{
  "arch": "resnext",
  "model": "multi-label image tagger",
  "dataset": "histories of elementary cellular automata, time running down",
  "train_examples": 73750,
  "image_size": 40,
  "crop_scale_min": 0.8,
  "horizontal_flip": false,
  "translate": 0.12,
  "cutout": 0.25,
  "norm": "batchnorm",
  "hidden_act": "relu",
  "depths": [2, 5, 5],
  "kernel_size": 3,
  "stem": "deep",
  "avg_pool_shortcut": true,
  "widths": [256, 448, 784],
  "num_labels": 11,
  "init": "trunc_normal_002",
  "residual_init": "none",
  "optimizer": "soap",
  "beta2": 0.95,
  "learning_rate": 0.0043,
  "beta1": 0.9,
  "shampoo_beta": 0.95,
  "eps": 1e-08,
  "precondition_frequency": 16,
  "max_precond_dim": 1536,
  "merge_dims": false,
  "one_sided": true,
  "adamw_lr_other_params": 0.0023,
  "max_grad_norm": 0.5,
  "max_steps": 6500,
  "batch_size": 128,
  "epochs": 11.3,
  "lr_schedule": "cosine",
  "final_lr_fraction": 0,
  "warmup_steps": 320,
  "weight_decay": 0.04,
  "adamw_weight_decay_other_params": 0.05
}
Rows from block 5 of a small multi-label image tagger, named by matrix and row number. Rows with one number belong to one channel. Each number is 128 + 24 x the weight over its row's rms, rounded and kept within 0 to 255. All counts start at 0.
After each channel's rows are labels from the 100 images, of 14976, where the channel reaches its highest value: "peak at" is the part of the image that holds the peak. Only what is clearly more common there than usual is listed. The data: histories of elementary cellular automata, time running down.
# convs1: grouped (4 groups) 3x3 conv (model.blocks.5.convs.1.weight, 224x56x3x3, each kernel summed), inputs within the group 0-55
# convs2: expand pointwise conv (model.blocks.5.convs.2.weight, 448x224x1x1, transposed), outputs 0-111

convs1.47 [121 113 149  91 138  93 172  95 131 105 143 108 126 115 121 121 143 103 138 112  94 120 154 129 149 115 144 155 140 136 123 167 158 148 134 130 185 158 139 121 128 127  44 135 115 114 159 140 154 129 126 102 137 146 114  86]
convs2.47 [113 120 116 134  91 128 129 137 130  82 122 126 100 105 158 118  93 127 105 155 166 171 102 137 110 141 127  96  93 156 106 145 124 129 126 140 133 152  98  84 141 129  99 111 111 103 115 126 132 140 162 122 179  88 140 114  95 102 104 104 134 151 138 100 129 121 113 102 143 138  93 102 165 118 125  93 105 134 124 119 132 122 120  94 140 125 132 132 143 127 144  94 166 152 146 112 185 169 123 143 136 109 116  94 147 114  98 136 140 117 102 155]
peak at: bottom centre

convs1.80 [147 173 106 133  89 111 154  75  75  92 151 142 135 144 127 127 132 123 130 169 101  98 134 137 137 147 100 123 127 133 117 113 134 119 119 144 154 102 113 118 132 119  90 131 107 124 122  97 111  82 154  96  67 108 120 105]
convs2.80 [124  92 149 124 145 134  98 112 131 131 159 119 152 138 128 129 128  98 150 155 106 144 138 137  91 104  79  90 124 131 128  89 144  76 139 132 175 106 152 135 148 116 148 145 145  97 113 110 126  75 139 122 138  86 116 107 165 163 152 182 118 112 151 118 139 135 124 147 151 111 136 111 109 130 123 117 131 111  96 145 123 145 157 106 107 139 159 114 134 142 143 120 116 136 160 187 135 135 110 136 153 137 125 198 116 145 145 116 135 160 179 147]
peak at: top right

convs1.107 [122 158 163 141 153 166 157  90 111 126 146 148  80 158 147 127 101 118 132 142 132 180  96 108 111 157 142 107 141 136 127  93 125 117 135 117 113 148 108 165 116  67 105  87 123 116 107 157 128 156 100 140 127 116 109 139]
convs2.107 [100 135 128 142 141 119 123 137 130 140 156 101 172 115  71 145 111  92 123 129 148 131 116 123 140 117 164 135  87 143 115 146  87 142 125 133 195 161 111  72  97 119 121  94 132 171 150 152 116 118 104  93 155 115 101 106 110 107 178 130 128 142  91 117 112 145 118 134 125 161 105 117 108 132 140 148 137 133 129 117 122 101  94 161 128 107 109 121 166 123 137 153 114 118 102  98 124 124 129 171 109 113 147  95 100 151 148 101  97 131 106 131]
peak at: top centre

convs1.149 [123 145 122 150 108 163 136 157 171 140 184  99 120 119 114 128 117 167 143 164 119 118 143 110 126 122 120 129 145 139 149 126 134 124 103 122 176 153 110 156 130 145 115 102 152 192 117 114  90  86 139  89 142 166 150 133]
convs2.149 [118 151  62 132 160  90 108 141 185 118 150  97 114 124 132 118 150 124 103 115 172 139 173 154 117 152 167 110 155 129  91 166 101  95 122 139 145 103 129 143 180 141  76 140 170 117 144 163 154 149 152  92 139 119  89 131 166  84 126 119 155 159 119 162 119 130 122 113 132 131 134 143 131 143 157 156 123 155 105 120 129 103 130 147 153 108 150 112 151 134 140 119 152 128 160 144 161 166 133 124 150 111 133 140  99 147 141 140  90 148  87 161]
peak at: bottom left

convs1.145 [163 132 172 126 145 146 108 108 162 131 135 110 107 124 101  75 118 165 160 161 142 107 110 126 151 115 163 167 126 149 173 147 147 140  99 165 129 148 113 142 149 119 110 188 148 143 112 141 125 141 107 128 124 159 120 105]
convs2.145 [148 117 154 128 140 123  91 127 164 169 157 122 111 143 120 110 157 136 121 140 127 182 149 130 180 134 121 182 145 137 101 133 108 131 146 103 124 100 130 139 130 182 130 108 144 122 148 123 142 118 115 139 171 102 146 129 135 104  88 121 118 123 176 152 102 142 122  96  97 123 141  86 167 141 130 141 137 128  86 107 119 159  72 108 162 130 112 129 118 147 113 113 157 133  88 138  96 136 118 167 147 137 119 125 173 123 126 123 109 138  81 145]
peak at: bottom left; bottom right

convs1.159 [109 120  93  99 151 123 114 129 101 102 116  80 132 174 108 160 120 117 133 123 146  98 158 123 116 101  83 122 126 116 142 127 163 143 140 153 122 105  77 106 131 151 118 132 118 120  83 124 121 101 147  72 129 134 181 136]
convs2.159 [ 71 114 153 111 178 109 123 130 167 120 137 158 180 107 127 149 116 157 178 144 110 148 122 119 109 149 127 144  93 133 104 154 166 125 121 142 160 103 114 130 129 129 170 154 112 114 142 124  96  87 137 119 143  94 156 137  70 121 105 118 138  84 100 125 150 140 150  92 128 112 140 163 130 104 163  89 147 115 149 100  97 109 150 118 128 116 136 145 118 129 172 132 143 141 166 123 146 128 193  78 118 153 136 108 140 135 135 143 136 135 158 139]
peak at: top centre; top left

convs1.208 [110 107 143 176 136 111 138 140 160 101 149 168 101 119 135 122 122 115 165 103 173 136  94 179 124 116 134 135 135 159 111 139 143 148 141 132  88  97 104 171 130 152  81 121 114 120  98 115 118 133 145 158 119 148 100 166]
convs2.208 [110  89 132 113 107 106  86  99 103 128 108 150 117 116  96  86  57 114 119 119  85 118 125 100 101 134  81  93 144 128 117  96 110 156 111 120 143 120 171 170  89 112 104 138 113 130 134  86 121  94 140 117 109 135  94 118  65 137 111 131  91 197 142  85  76 152 111 134 159  95 118  94  78  94  99 143 126  91 117 141 130 124 110  89 117 160 138 147 101 129 116 133  71 126 143 110 138 106 135 137 110 124 156 127 103 104  94 124 115 102 100  94]
peak at: top left

convs1.42 [117 107 124  97 144 142 115 123 154  77 105 104  90 103 129 113 108 111 142 154 114 170 186 105 139 114 190 119 129 145 112 139 108 133 124 104 121 136 173 121 162 103  97 141 110 141 135 109 125 126  89 117  96 119 114  93]
convs2.42 [126  98 145 115 138  98 101 133 148 149  92 148 123 129 136 155  79 102 176 138 167 166 108 149 140 112 113 120 103  86 115 177 165 122  91 106 148 134 116 161 119 124 115 133 151  92 125  93 146 126 124 119 126 125 126  99 102 119 136 119 114 166 137 107 173  72 146 140 104 150 131  79 140 102 134 115 189 100 103 110 154 152 139 124 173 126 127 137 118 144 116  95 135 130  82 126  60 105 116 125 121 140 115 148 153  87 118 111 159 127 124 125]
peak at: top right; top centre

convs1.162 [117 122  98 125  89 114 115 119 135 117 121 110 126 107 141 179  87 117 138  86 130 143 105 147 151 138 128 112 150  87  69 119 126 151 154 105 128 129 120 148 140 126 153  57  90 115 142 119 149 168 143 106 116 104 122 103]
convs2.162 [181 114  96 112 134 133 123 146 121 102 176 122 118 128 106 126 113 142 133 173  79 105 143  95 134 122 120 139 193 127 180 143 102 144 116 135 132 126 171 143 104 110 121 138 138 124 127 118 168 141 153  86 133 108 134 128  88 117 161 144 136 169 134 120 101 160 120  99  84  84 121 129 119 179 123 119 135 142 140 117 136 154 128  98 136 118 172 113 117 118 134  88 101 123  98 177 134 136 136 112 147 154 145 148 137 135 197 130 113  81 156 127]
peak at: top left

convs1.214 [104  82 117 145 142 164 141 159 104  94 138 151 146 178 115 137 123 131 159 144 171 115 111 127 133 102 148  94 131 153 168 143 116 160 128 142  73 136  85  96 145 138 126 135  95 124 163 136 153 109 131 121 158 134 124 154]
convs2.214 [153 131 132  83 144  72 147 133 130 111 113 121 109 110 142 101 126 156 128 127 145 128 152 130 101 141  98 134 112 130 112 102 106 112 108  98 106 135 166 100 165 131 130 142 116 143 143 146 105 110 172 142 152 123 156 123 146 111 152 134 141 118  83 142  83  96 116 142 128 147 120  95  77 135  67 142 133 140 150 132  97  99 138 116 124 173 121 163 157 129 189 110 150 100 153 125 129 125 119 104 127 114 167 105  66 122 185 158 103 163 149 117]
peak at: middle left

convs1.77 [125 155 139 163 119 137 142 119 106 130 115 111 151 141 116 140 130 161 128 168  51 143 157  56 130 124 125 155 129 129  89 146 109 128 103 129  95 104 145 140 116 120 108 136 100  98 118 152 116 140 123  94 114 112 174 116]
convs2.77 [ 92 129 152 147 147 100 139 117 135 127 110 152 129 154 140 139 127 136  89  94  94 139 111 130 150 175 124 156 152 156 117 100 113 154 153 135 137 164 116 142 137 133 180 137  95 100 135 127 127 133 133 151 119 162 141 154 120 115 164 101 133 141 153  83 108 154 141 150 125 115 167  90 100 123 104 129 103 129 129 174 104 168 148 117 130 137 127 116 122 100 133 130 116 143 132 166 105 100 103 112 183 142 146 157 137 107  87 114 108 150 143 111]
peak at: top right; top centre

convs1.16 [122 101 156 117 111  99 123  72 141 116 142  99 133  87  96 124 144 130 150 103  98 133 136 161 115 125 109 119 142 117 110 138 140 150 170 156 200 168 139  89 125 153 118 150 106 125 161 142 138 151 132 159 114 156 124 124]
convs2.16 [111 118 178 148 130 134 132 163 159 135 111 127 144 130 108 109  66 113 103 155 135 111  97 140 129 137 129  86  84 122 135 138 127 102 117  98 139 128 131 113 122 108 136 116 131 110 108 125 151 145 185 154 183 121 110 117 136 108 136 178  94  99  96 130 171  85 105 110 127 150 108 150 141 110 134  90 123 158 141 103 142 115 170 132 141 114 128 179 146 112 154 108 142 113 100 107 121 130 112 115 129  83 119 128 123 113 113 127  99 141  86 148]
peak at: bottom centre; bottom right

convs1.122 [134 130 116 134  93 131 107 127 109 118 139  98  93 139  93 134 125 133 118 154 133  88 131 116 137 127 119 192 102 174 138 131 166 137 126 141 155 100 128 147 120 137 138 116 166 128  99 156 101 127 104  98 163 125  73  74]
convs2.122 [122 161 133 139  96 128 129 117 121 149  94 113 104 124 106 109 114 153  72 130 127 159  84 103 123 127 157 161  91 135 137 128 159 154 119 137  80 162 146 117 110 127  95 113 117 121 137 101  96 111 131  99 148 138 144 125 121 110  59 109 135  87 165 136  61 116 144 160 101 130 109 131 106 104  94  92 151  69  74 152 155 143  73 157 134 132 127  99 132  81  78 146  79 103  92  90 134 137  92 102 110 134 145 129 142 136 137 142 141 101 119 140]
peak at: bottom centre; bottom right

convs1.130 [126 195 147 165 156 105 103 149  99 118 138 105 133 145 117 117 140 127 134  95 152 127 122 112  91 139  63 120  92 128  97 132 143 126 128  98 139 143 117 111  97 149 126 171 114 132 115  95 126  76 157 131 126 126 122  93]
convs2.130 [144 134 154 118 114 134 165  98  84 155 105 114 148 134 158 138 146 135  92 112 130 153 108 129 123 155 146  84 118 121 108 120 135 128 137  93 176 138 132  82 181  97 117 167 155 156 121  80 107 167 140 188  86 146 119 133 171 159 114 155 132 141 124 136 114 123 135 134  79 162 147 102 164  93 117 129 139 132 135 118 145 103 132 154 175 132 116 139  90 153 113 159 179 120 142 120  97 132 131 161  93 115 128 102 113  83  93  81 118 135 114 129]
peak at: middle left

convs1.48 [154 109 150 102 119 106 120  94 113  73 121  94 124 137  90 116 133 127 109  99 112 146 143 149 135 125  93 137 135 123 126 135  96 121 136 159 176 161 132 112 140 137  48 148 129  98 135 155 145 145 109 113  91 108 114 101]
convs2.48 [126 108 138  71 135 111 131 167 133 143 132 133 123 139 127 147 139 161 147 177 119 103 141 156 135 149 128  96 159 120 108 110 111 121 128  92 159 122 115 136 121 114 121 132 133 161 118 133 176 156 176 150  90 102  94 133 153 129 129 172 146 128 127  93 129 150  96 115 146 106 111 150 163 143  90 116 132 141 114  84 126 104 183 143 116 144 114 197  97 156 206 127 103 180 162 121 140 101 119 129 126 129 133 112 121 121 123 121 115 120  92 173]
peak at: bottom centre